A small sound classifier, trained from scratch: log mel input.
Rows from block 3, named by matrix and row number. Each number is 128 + 24 x the weight over its row's rms, rounded and kept within 0 to 255. All counts start at 0. Numbers have three digits each.
# weight_ih_l0: GRU input weights (gates r, z, n stacked) (model.rnn.0.rnn.weight_ih_l0, 768x96), inputs 0-47
weight_ih_l0.486:139174133125111105142130123146081136097130135110147155129106110161133128105127110134105104139137077192127156107137155133138061179127104100082145
weight_ih_l0.487:136122134147130123103085142148113105147121167167146102146159170141098163135101110093078107140115097159124136101131195106133089143142084129145123
weight_ih_l0.488:136145139151141150132080130084165114155147125131150142154175089115090117111140154119126130141102101098074113162134130153105175153144137140141130
weight_ih_l0.489:163135137161150106135097112107134140076117148120112170106118124099098117122105157148134207120131110096148137132148110082118123103110140103161122
weight_ih_l0.490:154167130158215126113120157085141118144128171118132147166125126110142143104119147170116119098121140159109120123140108128157095117139092193096160
weight_ih_l0.491:096144098148151171145120119137129124061115123132107108101129168163146124155177149154147107124120142142120151148159136090162152106132080110174130
weight_ih_l0.492:102177155136135105121126117099145138149129121085139147132166130114169135094142154106125149146160116137117094106110095162090157140131151174128156
weight_ih_l0.493:123151108113130119155178091104143096153141165103122140144108099152152106131128132109081091120142126137131126134138147206148133129121132105115132
weight_ih_l0.494:105112156115103126128161121104130136093141083134096127114130079127070131115116113140166142120169162133113089124146144116139103146127123157112151
weight_ih_l0.495:129114109146138154144142141112108079101123163108137168129110181166140125121065139137121141141162127134159112106089129123146091151109123132146168
weight_ih_l0.496:170120151151137172156109116138144117157151137107139146118178114106100119138133094133131113124096109122082136203087088096146106110128093125134086
weight_ih_l0.497:138108123174127150138095121147122119171134119123128092145174161081122135128116095188122143095148147125123146136122150141111130185101079114100075
weight_ih_l0.498:127132112114087105151118172108096095093138144154151119134124129161107125110191146140128115183125144120076112145149154127147085144114122118098109
weight_ih_l0.499:120088149176085126126149126164108081121128136136126172162150120116143114112133129161110108129084095126141146113105126165138106163136108172119134
weight_ih_l0.500:124118093166099079126144146134093131102095144149158125102168105116158118119126158123060116099147133125141160124124106102106120120115185135167118
weight_ih_l0.501:119125166110082127148148141135156137126130100138152098126142132151162105102132161105047142133182115097155111155131129128150136073085113145135103
weight_ih_l0.502:133119158097101113104132163109139137135136150160094167114110086094107096114154107147163091110122120172166150128136138136116160124092111150135120
weight_ih_l0.503:156138131124136098107142095144113118091143104122123152120154104105151107156166141097148121124105125123115138094136105166136064149141150102124154
weight_ih_l0.504:138124137148131131098133173165113091133154137183108113092151159150138157130136105120138153098115099121122176114123133129188105108124138123125125
weight_ih_l0.505:157104146116093133161129144118183125113087112097174156156160086088139106159137172156142105137126084126110107091156101147106148150130112144120134
weight_ih_l0.506:125141130161114153140128123118104155148124120135129124141147098114157097150149112179119060100149117090125125144129130115153100168130177153137072
weight_ih_l0.507:140080114177098079110107146164143137100127095107095094148123117107129129132111165130126143121180098148149110149077128143112118108084136119106122
weight_ih_l0.508:126160162151105100121149147133107122105084113107147126104106110137119172119131131138179127107165108116131146138083176141098124116173139165084107
weight_ih_l0.509:127119123163124128117151092080144165113151159112127152120146151139128119141119143141160117151132116156064128137112179145115108130139081125138128
weight_ih_l0.510:151162160174121128149117106103134117144125134140118102167118155117118109169198140094116097124137129135118099113104105114152085102105109151103110
weight_ih_l0.511:159140126137154176105130110082134125100138114142124119089129115122131093126171158132120116126109154152131055122119154157127156147155131162160127
weight_ih_l0.512:170116165130117094160098071100139092107139155137169140119163148148107146094124114092121108132139130122087112125177139094180177122136155111134133
weight_ih_l0.513:136108103079121138111176109136097132105128129147128117120122131133113149151123112154145139116120194097165106133144096135169098109132129105067157
weight_ih_l0.514:108111125107136186164094122136107122127113154143119110142138157103163143142161140094145167142098118116142117159078124159140134154144123088130111
weight_ih_l0.515:089164121152130141140127123105126153148092139145099107139121179140145146123138107110120112102141110105064099124111176119152132122112107146128156
weight_ih_l0.516:086170106160153113106134142166116126146173136069092121129196101147078108104165110119148133115139125153120092130128125129114167139148121111171138
weight_ih_l0.517:110130113124124122142182157163098108156161117152121137153149157116131135154127108155102122129158099127115118112111170125129164113135125077152158
weight_ih_l0.518:135156154149160151105184093120157140156117095106088118113124114158132139123137103083164141153108151149119103090133115159204143131139150142105158
weight_ih_l0.519:123157162150059137116115142109149131100120165079135137129143113130152128092149121143116124096115151176144110099133147134138162067143097171111129
weight_ih_l0.520:124139111152150091167134116163111105135165074104127122094109159140127136109130117132092137155115126136126115136118092126152119145115078207118145
weight_ih_l0.521:145142116080114110123114083137103148195103143105123133142145126122118146124068125110116164073136089148085141109143109134101103143120138104134134
weight_ih_l0.522:118126119154158142113133140095175133095173144098136083120092150139121122142090146121169164100165123119107155137147089098132108086082127135132080
weight_ih_l0.523:114127117090153143111103193185160161125139102121121136100095126123120129116104102140101132115117126117112123110157115115128127111186128092133104
weight_ih_l0.524:131148150111154136089083142120148158119135127151078108160159136171101121125125126152116142164119099118121133152093144099132126103135147114122114
weight_ih_l0.525:130115128123113132109173147141127130166131118097122115154114092142113116161125137169106171113142104109150146112153090136093094107142119173108138
weight_ih_l0.526:126160118118123119152156114139120088127132126147118125150097115171116131110134112101112136108160109116145107119114096112081143111126126142110171
weight_ih_l0.527:138123098134126130124071103102127145069174139117152161111146124124134112152078120147149126127124169064158126147165123110100113108133142075178106
weight_ih_l0.528:101124095087178138124151123142133152068118098093098140142102094142149176134145138135119154127121170136154128177109132131120136139118113152150136
weight_ih_l0.529:124123101168167099177115160133134110142064122134149153090103145107143119121114121102099137103139105160140126146123137126163136140111126109105161
weight_ih_l0.530:148099130091136132146143119120127123148157115097105118158155104117148085118133118125167127136139100147080103081172157150144149143139086105093140
weight_ih_l0.531:125118097113089130130110151132118103098122153102116148104099173167107137109100124117133153140118127166094118096156137123121125088134105108154085
weight_ih_l0.532:135093122125159142145119156091109097153162153147139140147151143107156124130119135132182128133112140108157130135148120132138170169142161114134113
weight_ih_l0.533:116102100131183133114098113088167093175144115153116151156117162088126156131127135165141109133121131136139132119110124132099070129149100154183086
weight_ih_l0.534:104145137143094148158174118123101133172126145144151098142109137132117120114142113117114158106151153141134146176109104104126101143140060127108125
weight_ih_l0.535:151117122191138135085130123089145136103091145131124142119101110159139098117105184084137107090163130148135166139147117127139153093111127137139128
weight_ih_l0.536:107106111115152124112110151106137117135098095105149114122146135118155135113124126112126154167143138137173171087075149169119115125109205113125149
weight_ih_l0.537:155095125136076134137154166136120124145131142109133137111129162116174139155118155110138126100163126141107156138160124171136122134123113117152130
weight_ih_l0.538:121129132132184107163184149153152121144094171153132153130135107160139125114092131130061138146092124161152097151137104073107134148083133133157143
weight_ih_l0.539:171109114159124140087121146108138130152100131099141108123125116104109136132121135135089133098119121117145130119144156161114122145136127139077109
weight_ih_l0.540:140079109100151132105160106111117152134179125145155100142079073121117119124104127132128116123136131106196121094163157102124141101103125163154180
weight_ih_l0.541:143107111148149146134137129114106135095111088098113182105092086136071107114095121101118127163143114090163121123105095123128131180132113140122134
weight_ih_l0.542:090108124090143115096168130121169134136174144123107141158116152125118099117114098151120119143125144137128107137161121071095141094141111117095092
weight_ih_l0.543:138093101156106114099135130119148144140131135122161127092107163130104128136150122093130112127132122133121146142115153128139131132106120144134110
weight_ih_l0.544:102174092085136126115082087143139149144148118131127128160126087124154150125112118140104147103108095119139123127119123120152180113116097137146156
weight_ih_l0.545:157072139082163114118139140127089149117143137150097144092084122107105162104142124190128098160138142141124134120156108113146143141105133093120146
weight_ih_l0.546:138144127123134110163143165168133161163147144113139143125147140089116114124107150189164151133095122114108108163133138132079079117136118117124139
weight_ih_l0.547:118165156109138134139127102117146179101134100128151143172105110177176123125131103101132168107145132124151120114097094160128130128130162163111135
weight_ih_l0.548:070122165106097138080141122083172134152135152122113139135137141153145129123112082141108132113125167070124109146116125109096121098121144121117137
weight_ih_l0.549:108117163106176140101161072154119134123118105059131118147147142137094088117159111121117133142103151127178113164110103133141098098122082162132140
weight_ih_l0.550:146143129132132094133155115150114111156147130144123122107112125111147161119155133134115110153154142102096123153154115083126141096119145074127153
weight_ih_l0.551:114181162096102153113183150098141169123167121106158158134099111085122148140089163145130113094124134130126125178147114094115151129120118139125168
weight_ih_l0.552:202105172130100111115142137098108130110121125126125145141138146092116142133116097134125136123119138092082117088123137114133082120130127159099120
weight_ih_l0.553:105133126164149143125107139155101128094138139144086101124142151155098119162161108111113128167126094109135101124105091083103110095105146120108139
weight_ih_l0.554:122094145135126150125107149164150188148137114121106155102123116077140147142170138138079136109111164095102124174089158117141112115139129137171130
weight_ih_l0.555:146156110096160110121132131154133156140103150155105123129117146138148117119104127121189113124103124129106128122131150114105072111127137128125108
weight_ih_l0.556:081150138145136134140221193144098155129148168121151160107171136160161135107141129163134167107137097094128145107098100134102100143134142140150121
weight_ih_l0.557:110141132128167112184084106126175111088159134144136117095169076148134115095127096142125159143143103143151148086127159135144148089143149087110139
weight_ih_l0.558:133175122144107145128132128125115141125140129136163107111155116144140146102142134090151140084163078159142085125109134125129113186117147108123085
weight_ih_l0.559:125127154146125108131118119110127110146145130145124092122138073135134131091124148163162157122077175094147163117163146120114123108116119109156125
weight_ih_l0.560:147106135146154137107165132089132138073125102144106102133122137105091152108165106149065120137140117153097171116150146126164169145139096151102180
weight_ih_l0.561:162165141109146096048133131134129142172133144090156147190154131114135122077096143130132121135132137151098142123170132112101111138114130140135094
weight_ih_l0.562:132075110106165132149117145165158138060128155132124099122109145122120116132092115130121146121127124124114106159152151148148173114089163105150129
weight_ih_l0.563:134141117127118127117154142085123123139114117113135119138100143114114115100113171122129163135106142134131111103118132109138029115147132136138121
weight_ih_l0.564:169153113135110113115171101075094140127137143101103117144132150157166096169137121113119142092089120103164125125150153154134088126128101107155104
weight_ih_l0.565:136127148136150151173119145142150122103136109106120144142099129161159098085131137175106106107098112091130138115151133139092129091160159185114133
weight_ih_l0.566:137112119203115128189170137090135120156136136157104136130107122151149130089135112128131133143110113090132190120115163148155091156121121136139125
weight_ih_l0.567:120118140142108120137145157155145103125122148097138172117128166128157153139151124100133122150128139114128132140177136137186131120078080109109154
weight_ih_l0.568:148079134132190146157147089135131100129104096140112110174170122152136128124158156158116146147101170134075124153121150104101135098139093165099118
weight_ih_l0.569:099135131133103155129119198154125126143123120160132134101119167152067130070100155144083122144083131156126076087129143156153133099129119110148152
weight_ih_l0.570:130114067160150117162137145126129133109145131163113137121115161108137120116158140119091150154175111114113185140171110174107093150107147167107098
weight_ih_l0.571:112124128132080127110085137105125144160104108102116135099160097131142106152161094136156121111127160122107101096097120163113194126096118087109134
weight_ih_l0.572:153160117147154113111203141156125152109121116100129112117129114075106139138148137124120095105141089107133145114111128093138101131128118115120108
weight_ih_l0.573:138124144114110134103199155135090134132107153136126135115156118112144130107103151157144137109086150141159108118149126133127072105147128190094139
weight_ih_l0.574:169133096134112122172101113130109170128139113119111156125157091133110147131115158095115180119156164144138143093151134156149106179115135076117142
weight_ih_l0.575:138162115083161181116149146114145148129160133079161086147112127180115129140123154127124156083136113162122114117099107152145124128136107126104150
weight_ih_l0.576:123135108117131159076100154126122117134104128131105161113072165126101122120114119084086144126133175075127132149143144158122115134106117153101168
weight_ih_l0.577:155173133086112111132145129106162120091154131099164076091105093120162118133159100131093123115117113103122117166153126156165111118134123110123167
weight_ih_l0.578:168141099117149145153130145117124111111151112091169098144152073121149101096119145106182138122115103143079146131136121135169105088127141147126147
weight_ih_l0.579:170128144097134140128125145163129156169155101143152140148110130114099143115123095117081136153101142122158094169109151150180127154125112149118141
weight_ih_l0.580:138134123129129131178111130064112131053186121128149149144095165121104121152140168121148105135160127150132129155102132079159146121134126088133153
weight_ih_l0.581:131155134122173140084099092103107130147144125166132143108135126108141141131095110117132117151122153073158143139128128087081122108107148098139111
weight_ih_l0.582:133111128144154100134138095139117137150101131131125116092157097173115153096142091148107123161156142138112117132137101138084101132115133092127135
weight_ih_l0.583:164134081174133125135140119101120129154149136090121138128179099132106119152142127115096140186134117115163141147120115152124127117131179168105108
weight_ih_l0.584:168180131155137116100123126183099125097147161124148139129099135068119117123128153155126144092125118106171123128157165177107102112148155123143103
weight_ih_l0.585:120112087131099093132124135149153133144155159160116168135166147149147121167100110098121128113130138117088147150140126094127073099114104158150092
weight_ih_l0.586:171099151109176160161129147158099094107154160146121156149129174092160130153067159108142130122107100114143151151152129130116155127103095115131099
weight_ih_l0.587:165145126111110145149139066128132086181161110175117095094138126111093133153128104136139110131109126106130162096165123104130148136139123104110156
weight_ih_l0.588:158155122157086120140123143167136140127119136131119104146094112164100141131115125171109127139119132120131115162105142162169093126158117115110144
weight_ih_l0.589:166144098171112113096159104159088116066156115076167127150120153120143107129130147127151139130152079140136156122162157109158153134132135139127147
weight_ih_l0.590:125140159139134172091123110096094132141110150141110156123114153127130117118170173153131131129147142157176129138136124131115138154144139145151103
weight_ih_l0.591:134098125107152100106124176162141148085095101138093134127080126080117133116153146158140115149124111134155121130106109107096113144125125154139166
weight_ih_l0.592:151117138067132109171127170088121127149131131129134131133106159148189162143117114163121134134109104141087090104152126144170133099141095152103122
weight_ih_l0.593:116118076149139105072183159171115124158136112128124146144114151083120129106146126117157146168127148123166105136140120164127159105126146126185106
weight_ih_l0.594:117137137129141130111128108154109122154093117119131168133164149093161107096141114141147137117117162089095145140064128097124134128113160136176143
weight_ih_l0.595:144153143085119114147126070119137087120128123125130095115103125099127166126153139142120176148107115139090157124106086120136121152151101186144154
weight_ih_l0.596:144155170101094088164170108102121134148100126162115114125131133156152125115145146129160137117143129147098125121117119092138117113151108155146177
weight_ih_l0.597:134146071178153163166142133170109118106152134095128165136149132146148119102109133131115165064081129128148136121067125127126121116103134119138142
weight_ih_l0.598:122142131161147119131108110156119147121138123108098063114111187101110150134168125113144121136133143042147113157138120133124118120113104118104130
weight_ih_l0.599:130157143121140137119121158129124122133161107103113092148126149129153108107158109170140136130136107120111161102095105155127084155131095134100127
weight_ih_l0.600:129132113153174156114134143133145164080141084168109126138107112100091103116123133155127147104101151119112136096108113078129152096130127132138167
weight_ih_l0.601:111121142097141104126074104148073131164100136143082123136135146140157126124118173105152138158106134097153135117118114139125106124119108093122118
weight_ih_l0.602:102086121143155145131121111125154139120097112136157134088162133138169117139120133147130127134083127110140125178126131164106142160127135058111126
weight_ih_l0.603:103127081129133068155134143118123141118125103111141131109101075109111123111142081120101130120126128141112144113128174147166153119122159132144181
weight_ih_l0.604:127107158129096147136111170115107119075119145084154096153131142081148131130103131124103113097095125105116146095126106145098086152171135172138155
weight_ih_l0.605:137089164103132097100091083154111119153146137163162159109182135128095126124139137100146112136112149098115131124156128160124122161152121142152161
weight_ih_l0.606:114102120160141138145128149133134184065172079087138135137122147136129125162118117088145123133109115130124114138099144122108148154118108105146110
weight_ih_l0.607:115129110139144129093128105114162145115124100159091092131086134153123174143128161121141140137181139151136173108128145111126110103134098140112152
weight_ih_l0.608:095106089106115096134169153137109131162137131096133105116096149131106123077118103091166138089117138134128104114152112176151128136145147157122127
weight_ih_l0.609:131097156154128170099130115130111125148097103131139174143132125074114130140181161104108118121161110103131122126129153141135089142136150144124174
weight_ih_l0.610:091117117123127140166133124129122151111133119132131139130139116070146149121107118129148127146120127125118145174128108121144106165130135119137126
weight_ih_l0.611:153162087135123121156131129197155110150157142146158103119120105120136125134118121119066137089118101126144146151145172160142083143165136176110094
weight_ih_l0.612:112111117138113131153109127135099096087143128121136100108168161122095123136158124127149117160116100098177128149134121113149103129145148144148129
weight_ih_l0.613:082112141160105119132141151132112127147165116134154120142119119127131130129166107137127106139093092099154117136135157141136149139143113091124115
weight_ih_l0.614:150169086129126107114119112165119107123095137156115108070142157136129131132126173133148136099131101135117119072082157112088092109152126149161125
weight_ih_l0.615:080105142149103124086087096125122126157125117123170137114154096145147157144119125096094099153150165139166155116127119126162155137133119095135136
weight_ih_l0.616:155090101141155127147104116161119091088117154109129111120092129128136119115106144112140123080106134144177120172113138114126149117123149120119156
weight_ih_l0.617:083112133128101120119083180139132113052116154133109087115102145142100124160074104130118134157135061098127099116114126109111145117137142092152157
weight_ih_l0.618:118150112163089127073124114131140155152112151117130151113075123127149166120127125129097125123140148099115104119132080131089137140147176120163120
weight_ih_l0.619:098070129129168089141129143126132145122073146151152150105092158147133143166161130101107107118126149125144177117112130137144175142127106143095141
weight_ih_l0.620:126124121141107119170140109104106141092126156101120162131158125123128144171113118163173151109138188103122162186093108134126122154121132143134122
weight_ih_l0.621:172147123109151089130147145108122120135101091089163096133103069145122136160161126145091124157105145119150113124105111138119106171112123131113154
weight_ih_l0.622:107135109127128131174138136116122103089083111111084126119140142098131120150131148123133140132117141175147132096082115138126153084160116105129098
weight_ih_l0.623:134104158119139157102153122121171159138190159141118177120128108143137109130116110123114115122151110118145156141114143059128130096134180108132130
weight_ih_l0.624:114142108145131120121131144147178124136076132115130145093086123115092167098110138166171154084083120083133099150123170132107118134145170141096128
weight_ih_l0.625:056114108155133105116130130123159102157149103119156131165132141096130151147123156136101108134145109096136140114143129123138122113116088103141124
weight_ih_l0.626:139168110089117107107133171142124143133109127121148137076133154116119100093089091113117126182113170151119156196108152095107131159156116138169133
weight_ih_l0.627:096130093147102143130078134108128107135135127125103111100114152127124105142109167109150060109121176120117119149116124128158141110102130133112124
weight_ih_l0.628:134113108113114134175182131123132128061117159128135138103130118154153097111113143105123106114107117116131104118110117123093109100132089111134099
weight_ih_l0.629:147137131080102126138125137118100119094124124152101099130117144117139154095138114160127116128130155151138168123169153123100167104132159187152149
weight_ih_l0.630:098114163132098129109078156141118144128105120168110154127114155121113109117115134104153109123128113091117119117116173159151155175168163165136121
weight_ih_l0.631:164070098132119129138116094126123144146128134078177121107158113103157167163115100104122126098105131093121107152122082126085099134149110112172118
weight_ih_l0.632:086120135110112137137156082092149140166145134166109103124103092102136108130134142143128083150119142086166141126140141149108134134150114140097095
weight_ih_l0.633:142122107113106131096103159135103150155132085133102075118160162100105092088135112127126140113153126136111136132219135138164098123128114139112145
weight_ih_l0.634:163141086114161113161135117153106143113093142166131076112161097092132132123137143143099101146121134164139113108151108128121095098123152150125162
weight_ih_l0.635:157149105127103140121112137126095101173092137087147137085150152152181137117066132119165138106115144108116092137118090144147118111153140101134112
weight_ih_l0.636:140160134180121133132108136157116146091104150110085122137133134142141129128173102148097124128137116117120125143145153095152104114113156148160154
weight_ih_l0.637:147140088084143138082109126115140097145112129148139149102111127118155133129097119116168095097139133119163113155129128104139097155123166085128141
weight_ih_l0.638:136125160066159170110127108162118122154128091120112130091182130144127139122124123124111114157124114167155128123138120119118161166136096071148110
weight_ih_l0.639:123110147152091105124125132125135116147102108117078090110092151144109152132134129092100166121141110115085149119119110145139122145108165124075133
weight_ih_l0.640:143114117147086131148157135149130178184157122090166147130143134096147153119117112113135142151118159161143153169139112163117124104131108119132140
weight_ih_l0.641:124088148095165132131099150110138162181147117145099123138134122099111113098144180151059123123146108108126117140116134143113122116092123146090152
weight_ih_l0.642:110146102126127105135126156166109150112137078116131148120128135198108108149124123135132161131123118130112159090174109145097162130115141089126096
weight_ih_l0.643:059088102124126149117103154145120141139139098141136124115114122114110168185125176148119111122092142112167119164134140137132106107134086077124166
weight_ih_l0.644:127135123153113128141058111097137128159126159088115124094133179098161131133146134096163154116163127115117085142108130092099158089111124166157077
weight_ih_l0.645:119157145088101105131169082114108157132150130137150094127109112128107116101112073160123124135097098105140127173141135149130142151130128129191133
weight_ih_l0.646:145161127115147122093147126125099171141099154101106094099121144145084101115084180121153133121112118191136182092150154120158082101145120070120099
weight_ih_l0.647:102138094183140113143146075159153116132118128116110118154087117153133098166131122092121096156124125155127116139121128109124156130157094104162110
weight_ih_l0.648:162129136128091117130122144097132084102155147174125147149117139116183134177090143138102147087096127125131153115144129171145129112135134096135128
weight_ih_l0.649:149122105126138086109086138110100164138175181151118128107164139144094138148102117100131155121105129125116101138152141099116133077133125144151086
weight_ih_l0.650:130153156146126147133122130096116117115069121113168153123124144099127094082113116138174100131115134127142139094121116081146103108102096120115075
weight_ih_l0.651:144089145131109176186073128173097091121150190123145139142106138120117133140121096152112155137125120142128114122121127092160125112087050092155106
weight_ih_l0.652:131104154136081115054176129110140158161144151099129115110106128104119131139086118170147151108126107107108140140125098121102152121132121142194106
weight_ih_l0.653:134127137186116147117129144160127145094193140125150096116106148126127112118118134105104146141126147149148134149135151074141165099145101109153111
weight_ih_l0.654:156149122121138128129132152173108161074136120130123140135122145155119101121132109152189150121100135148157163132126151112076063148132086138168141
weight_ih_l0.655:097114093134126099113064117163117167110149139133174130131197106110143102119171127083142125137129103142133166089154155121164128108154135140127087
weight_ih_l0.656:142176092121139129123189093193128145110131132145138129118134127103139142152122148122061111130117132139152124125116082143113127125135146091120062
weight_ih_l0.657:135054119119132100137159112153112113095112132165143143131146100092131139130143132132168119129176121085121133140137125082120132102127153132111143
weight_ih_l0.658:155138140162125163111126161168122128065118142104157125173182132166167126125134117100094150107149135144154132126083131154149129146107153134174100
weight_ih_l0.659:133143161116161126127100155167122108086131133131140170153109120118141137123115104112161070159175125095169139118076106101108161122134157094131117
weight_ih_l0.660:137137124144159118151104109110103098100144135103132141124119154153151097124111138149114118133137169146163091131138136167121126163112125182128067
weight_ih_l0.661:140151139137080124103099105138170115128116166105126127103163124170114137133095133147162104158126136108130134123115072105096178172119085122144126
weight_ih_l0.662:113145128132108126125104132119137134104119185155127159101172115159137115123126140153117126123138120127126110127114118131136125113130080078141134
weight_ih_l0.663:113070122104088139146090109147157153116142142155151074126124157097138119118079132157133104110150156130112107175162156127117162151135071105149134
weight_ih_l0.664:135199107107158128107183120079102141145175135124120187154140144131111102100129104102132112080144127104113124145144102113123117123094137149124125
weight_ih_l0.665:097142134069134141117149159103108095175147151106176104132118110126156124152117174138152124154129125091134085170118160121118133119161114065158141
weight_ih_l0.666:120146178118059147115145151132153122124125134094135117170120133127136128103147112144187114126158148129141128135094152130121137114123156150115152
weight_ih_l0.667:066158125128130151098163123095142147105095147098135113126160151126112118119133132131149156134142121174137095101142135147142115134133133122141117
weight_ih_l0.668:160082105159097128104101123140163136116117114094084126170126114095066080120146178104110124076150140108119138109117132151098139140113114095116094
weight_ih_l0.669:120130115082104155108167113132107067128110126101127155194129140139136085175058104157109081149134125115128095135116097136134112132127135116082145
weight_ih_l0.670:135132121070125111126160118141124151065125129126112129141148122157137126115185130098144111134105146121122105120120092148148125172169137115110112
weight_ih_l0.671:143145135095144141119166119099131177143117146149117103163146147084118123128165136126120111163079116120133138111091113090126153072140066076134161
weight_ih_l0.672:129156155172134069127120136135105126156110098130135134085141155120134134124124119135105125124121110112122120139133090145112134136116118146135120
weight_ih_l0.673:138153126122155111140176115077116127127091134129117158144144116172130114102122144110066154138123155118136139101177114105125097125136154145092110
weight_ih_l0.674:141158185094122118133150160099131139093136138124060092115140166185143113151092124144123143115146117122111134119141148149160152095123137104112108
weight_ih_l0.675:142133105150075124092137124099105112151161115109144124123159164112138151150192153107172148090124086108144116130145150158132135109094086137102143
weight_ih_l0.676:164111105136148150136142152104146124127125113158128105099103175145149094116147134085135171157171136167136098185144128096133116119147107123128159
weight_ih_l0.677:165122148100137074154152086120129135134155090122167136110138073093112154194155132130177124162132128163089119182147159089117145108119123112129144
weight_ih_l0.678:124132118091149138123115130130130126131136161168143151118118122113166141122123146140145131108123142189135175123120097120105104109098132126145123
weight_ih_l0.679:124126143122129112115127138092126112127169142132138121145125117104148112072116090092138101128130129106096123153126124104157109117118129150159145
weight_ih_l0.680:119074082120128105134139107146107127105110149136132141151111123123116129141167144121152143163131130154118137170128137116147101128157152169114129
weight_ih_l0.681:109147134119224119121144085173128150115095140135134115126113132096159107135129128150111114131120106097116131135150106136140136156150148101132156
weight_ih_l0.682:142095099121137139104143121133128142141195149132130106132187111118118101122109143113147127125128148124143117092166109158126119103149144146146135
weight_ih_l0.683:112118093133119105135095136168107130182191107146105124114104133104120132140135161121160122141165159090119157137104115130105055120155126099111116
weight_ih_l0.684:118091140119148139103129131138120139114110157119103129091092121121134168155121110122145141134161154136126153143120132093133147128122130022149118
weight_ih_l0.685:110150134117108119088135083131111146121169111123119092122129141109123135140090172139089115103130134132147118139135075111119151130137128175121165
weight_ih_l0.686:166122163182119106124100166104116123080134123089139151155091121118084111150087111124144127107134077100109123106154115138087162116097134139167109
weight_ih_l0.687:151112097150131143132119101132137118165149129136153126124155123153166148171142140111113112134099147121140156169133144128113122119148108143123072
weight_ih_l0.688:148104167061123136114166097098160125113087142128118161124128143093097130139148175131145159097166106148109150116154147112128163134122117143107150
weight_ih_l0.689:146121103117166148135138141088139128100088111130111103137117158103126114153125113151120121121102121098114106139118153148136096114130092150092099
weight_ih_l0.690:124177104141141089114125126173111139099070089164155133118095122103163153147146130112136116119102166160106141157150171133125120133134158150138110
weight_ih_l0.691:122132084129148126114130115118148138078106105118120104152106100152103110136113154148158164104145149091149141132140129124118130110183138112166154
weight_ih_l0.692:167156134144112105143114116138157101148118146138121115101075150100102122081146143128142166135134122139148137110102107148142088145098111155143131
weight_ih_l0.693:143154122130167139103109135167148161077133123149091120151172119139165079118182090113134090156143154123154099146089124082149109122118134130117126
weight_ih_l0.694:121152162154153157150096088076119141081096132156134125151129099122123105118151145167126138142144117126161095048078129160116125125096149141148119
weight_ih_l0.695:121150166098187115132131102134102081158098121110152151092129120153155156135165118124165136170163140144128141157124075134145142141139148085098141
weight_ih_l0.696:140116124189162103144060122123104148150105137127115105122169133138118128079144152190144115109176092122140114125108153102120142117156146179143113
weight_ih_l0.697:097101135141112184129102167147086117155157115154118112123139164150141104127136145127143088141136115128151133148114181155155128152115106108125103
weight_ih_l0.698:129123108141085084115123173129130101098148089134103079096113133124126122109140111130164098087201160113130107112153138131079096159143127167141122
weight_ih_l0.699:071129104142123127161134132156166137163161112116144117124110103094120098149109111135072098123078136138145133167168162147120147112136119146120153
weight_ih_l0.700:145128129077130175151122093077132164131129087126097125117101083126146162120134161134154115164107145121169142085132160113148125120131152120118125
weight_ih_l0.701:118122121094052114168100093083143144176149134141141142118170124125106129136116125120162119175122188107111149085139123147138086155140148110160148
weight_ih_l0.702:124105151167142149098095148132136107143117125154126086141128155085116110092105104108161100143121126132127090137107116115115138096133159087092090
weight_ih_l0.703:154148148144166126113140124183083093121105153117108102163148134106135125136146133101160164106096126099139154122134180168165139118141096065169110
weight_ih_l0.704:088128124148092125115165107110145171103095104118138088164114147140083150131139159117108112162141123125129150157125129120138140119136143130081120
weight_ih_l0.705:121164147140149075104165091149136129134141130098134094156132198179128180097124097140136123161153159148150171118109135127158155121129129103131112
weight_ih_l0.706:128118077099102102086155120136154107091117157169145118109139144118161130116134130097114093118122109114123119127121137090088109121134136132154098
weight_ih_l0.707:072184108149153151117098093165156132095139131107086121171116123114134104126124104111118118166113171102118096124120109140122163081121120194150146
weight_ih_l0.708:136173150140151104143114105143175158128084105103098178109120156187132151152134102166116124148139112165107166130111142122098102129118100119120132
weight_ih_l0.709:134104161124148116159196144120158125136123140117154137172162109138159136108126151130088139127112149183130126115121146112103063106140121147135113
weight_ih_l0.710:094134115140138152149148103138137146122085126146116162124109103179126118125160142108106133129118155137097143169092076125176166156120091058148147
weight_ih_l0.711:103107161141115163107134083122110153126153158151121104163106089102137105157114153143110098127118144115144107155133167172131146112113152153153132
weight_ih_l0.712:174092120127133112103144114160165170124101140127141184152159147122119170124122160138128142136123105104115127113143128143068123117078160135155136
weight_ih_l0.713:145125137122119121134168096135133066167120124081096128106124106125151151155089131100148140085146117140139121125117169118141108105114123175071122
weight_ih_l0.714:114110158145096123104119102112146116116141131158124133185128132155113148135125115170125160098117132120108113093064101140111099126117105116126129
weight_ih_l0.715:171167165154145118148111128146118091112153156121137114115085170115144145127142153148167174091120143137158146161140118143130088174117073129131130
weight_ih_l0.716:145115159087104152163142147107148107120141134115130135164147096059132138102107165150078117153091137144116140135109154093145096154137095162091119
weight_ih_l0.717:117137160075146113086125119102140162103120124115108144128189107132100101122142112167117118120144111119143120121135093111112133104132107145141173
weight_ih_l0.718:175112111124081137132115120109103141136089138104122160166103107103155104164163104139106078096101111105117096178149147146146152086109121162113094
weight_ih_l0.719:126117159103104161159124161081142139138147097116140168099118128070138104100142135135119131154113133108123096133129152151103116126129121128128077
weight_ih_l0.720:075143091103107121087148173133113092149132112150132124112064143108112096126059151171130134111122145160150128121133129123081122101135075138140143
weight_ih_l0.721:110158083175146128124096148150128124147139119107118101097133166100125117154159133113133139150098117110125108159126135145116146122135147141068140
weight_ih_l0.722:147105115178145153149140116138135149112149144118086135113173115096145153134114164093130144118101136124153162135159143179135196102103097132141148
weight_ih_l0.723:134121120156155132105184151143146144130092131084112107135104151148077153123170130113078109121122144124116131122143121152119132121113152092174096
weight_ih_l0.724:137094101113110143127111159146156138176116112114149129144087152134076141121142142153146145144118099099144141131158109106117166096106098127126130
weight_ih_l0.725:095152137088145115158128111153143124095106108136124138132134182107081106094101099083151192128151143155142112124101091158137174140122100114132134
weight_ih_l0.726:102153160148128105122127098142139112119122127112174118142132129127114115152156127107124160109095115130121141101093164102166138165115166176136154
weight_ih_l0.727:074093124113169175137123119147135093118147104131126109117088129122119121100148092140153132131079112111142119152110141155102194108118096108126127
weight_ih_l0.728:156114134087124104135118150113154127150163112121154071102151139149131161136146139123129123150132163141147128114094099155135098137153131145091151
weight_ih_l0.729:132117110131120100127099053101138095150143142100141132112130162097145139142163133098090122137142105149127157141141164117151102115092138093132113
weight_ih_l0.730:158123145097093116185143108157083111143149126129105100101155126098152128143129107080170104146120127123113116118134125129111115157159149124145097
weight_ih_l0.731:151133103125151140105113119105138122154109139110138141094091150120124147147122164114161079135140105137149129119100123105105139171118099144138101
weight_ih_l0.732:107132125162165111123131156144094159114152146128127127156156149142138132153116129130172135136182124047166124141112141106110115129120106122113106
weight_ih_l0.733:140147133138149126152130106110138088119136114099160138124162159158159133114104128149145133152158106084146111092107117122101097145130166093162191
weight_ih_l0.734:101105129150098135116091142125138114166140113155116145169163142101164143078159148130121135118143109116104128125079163109118133127127106101174129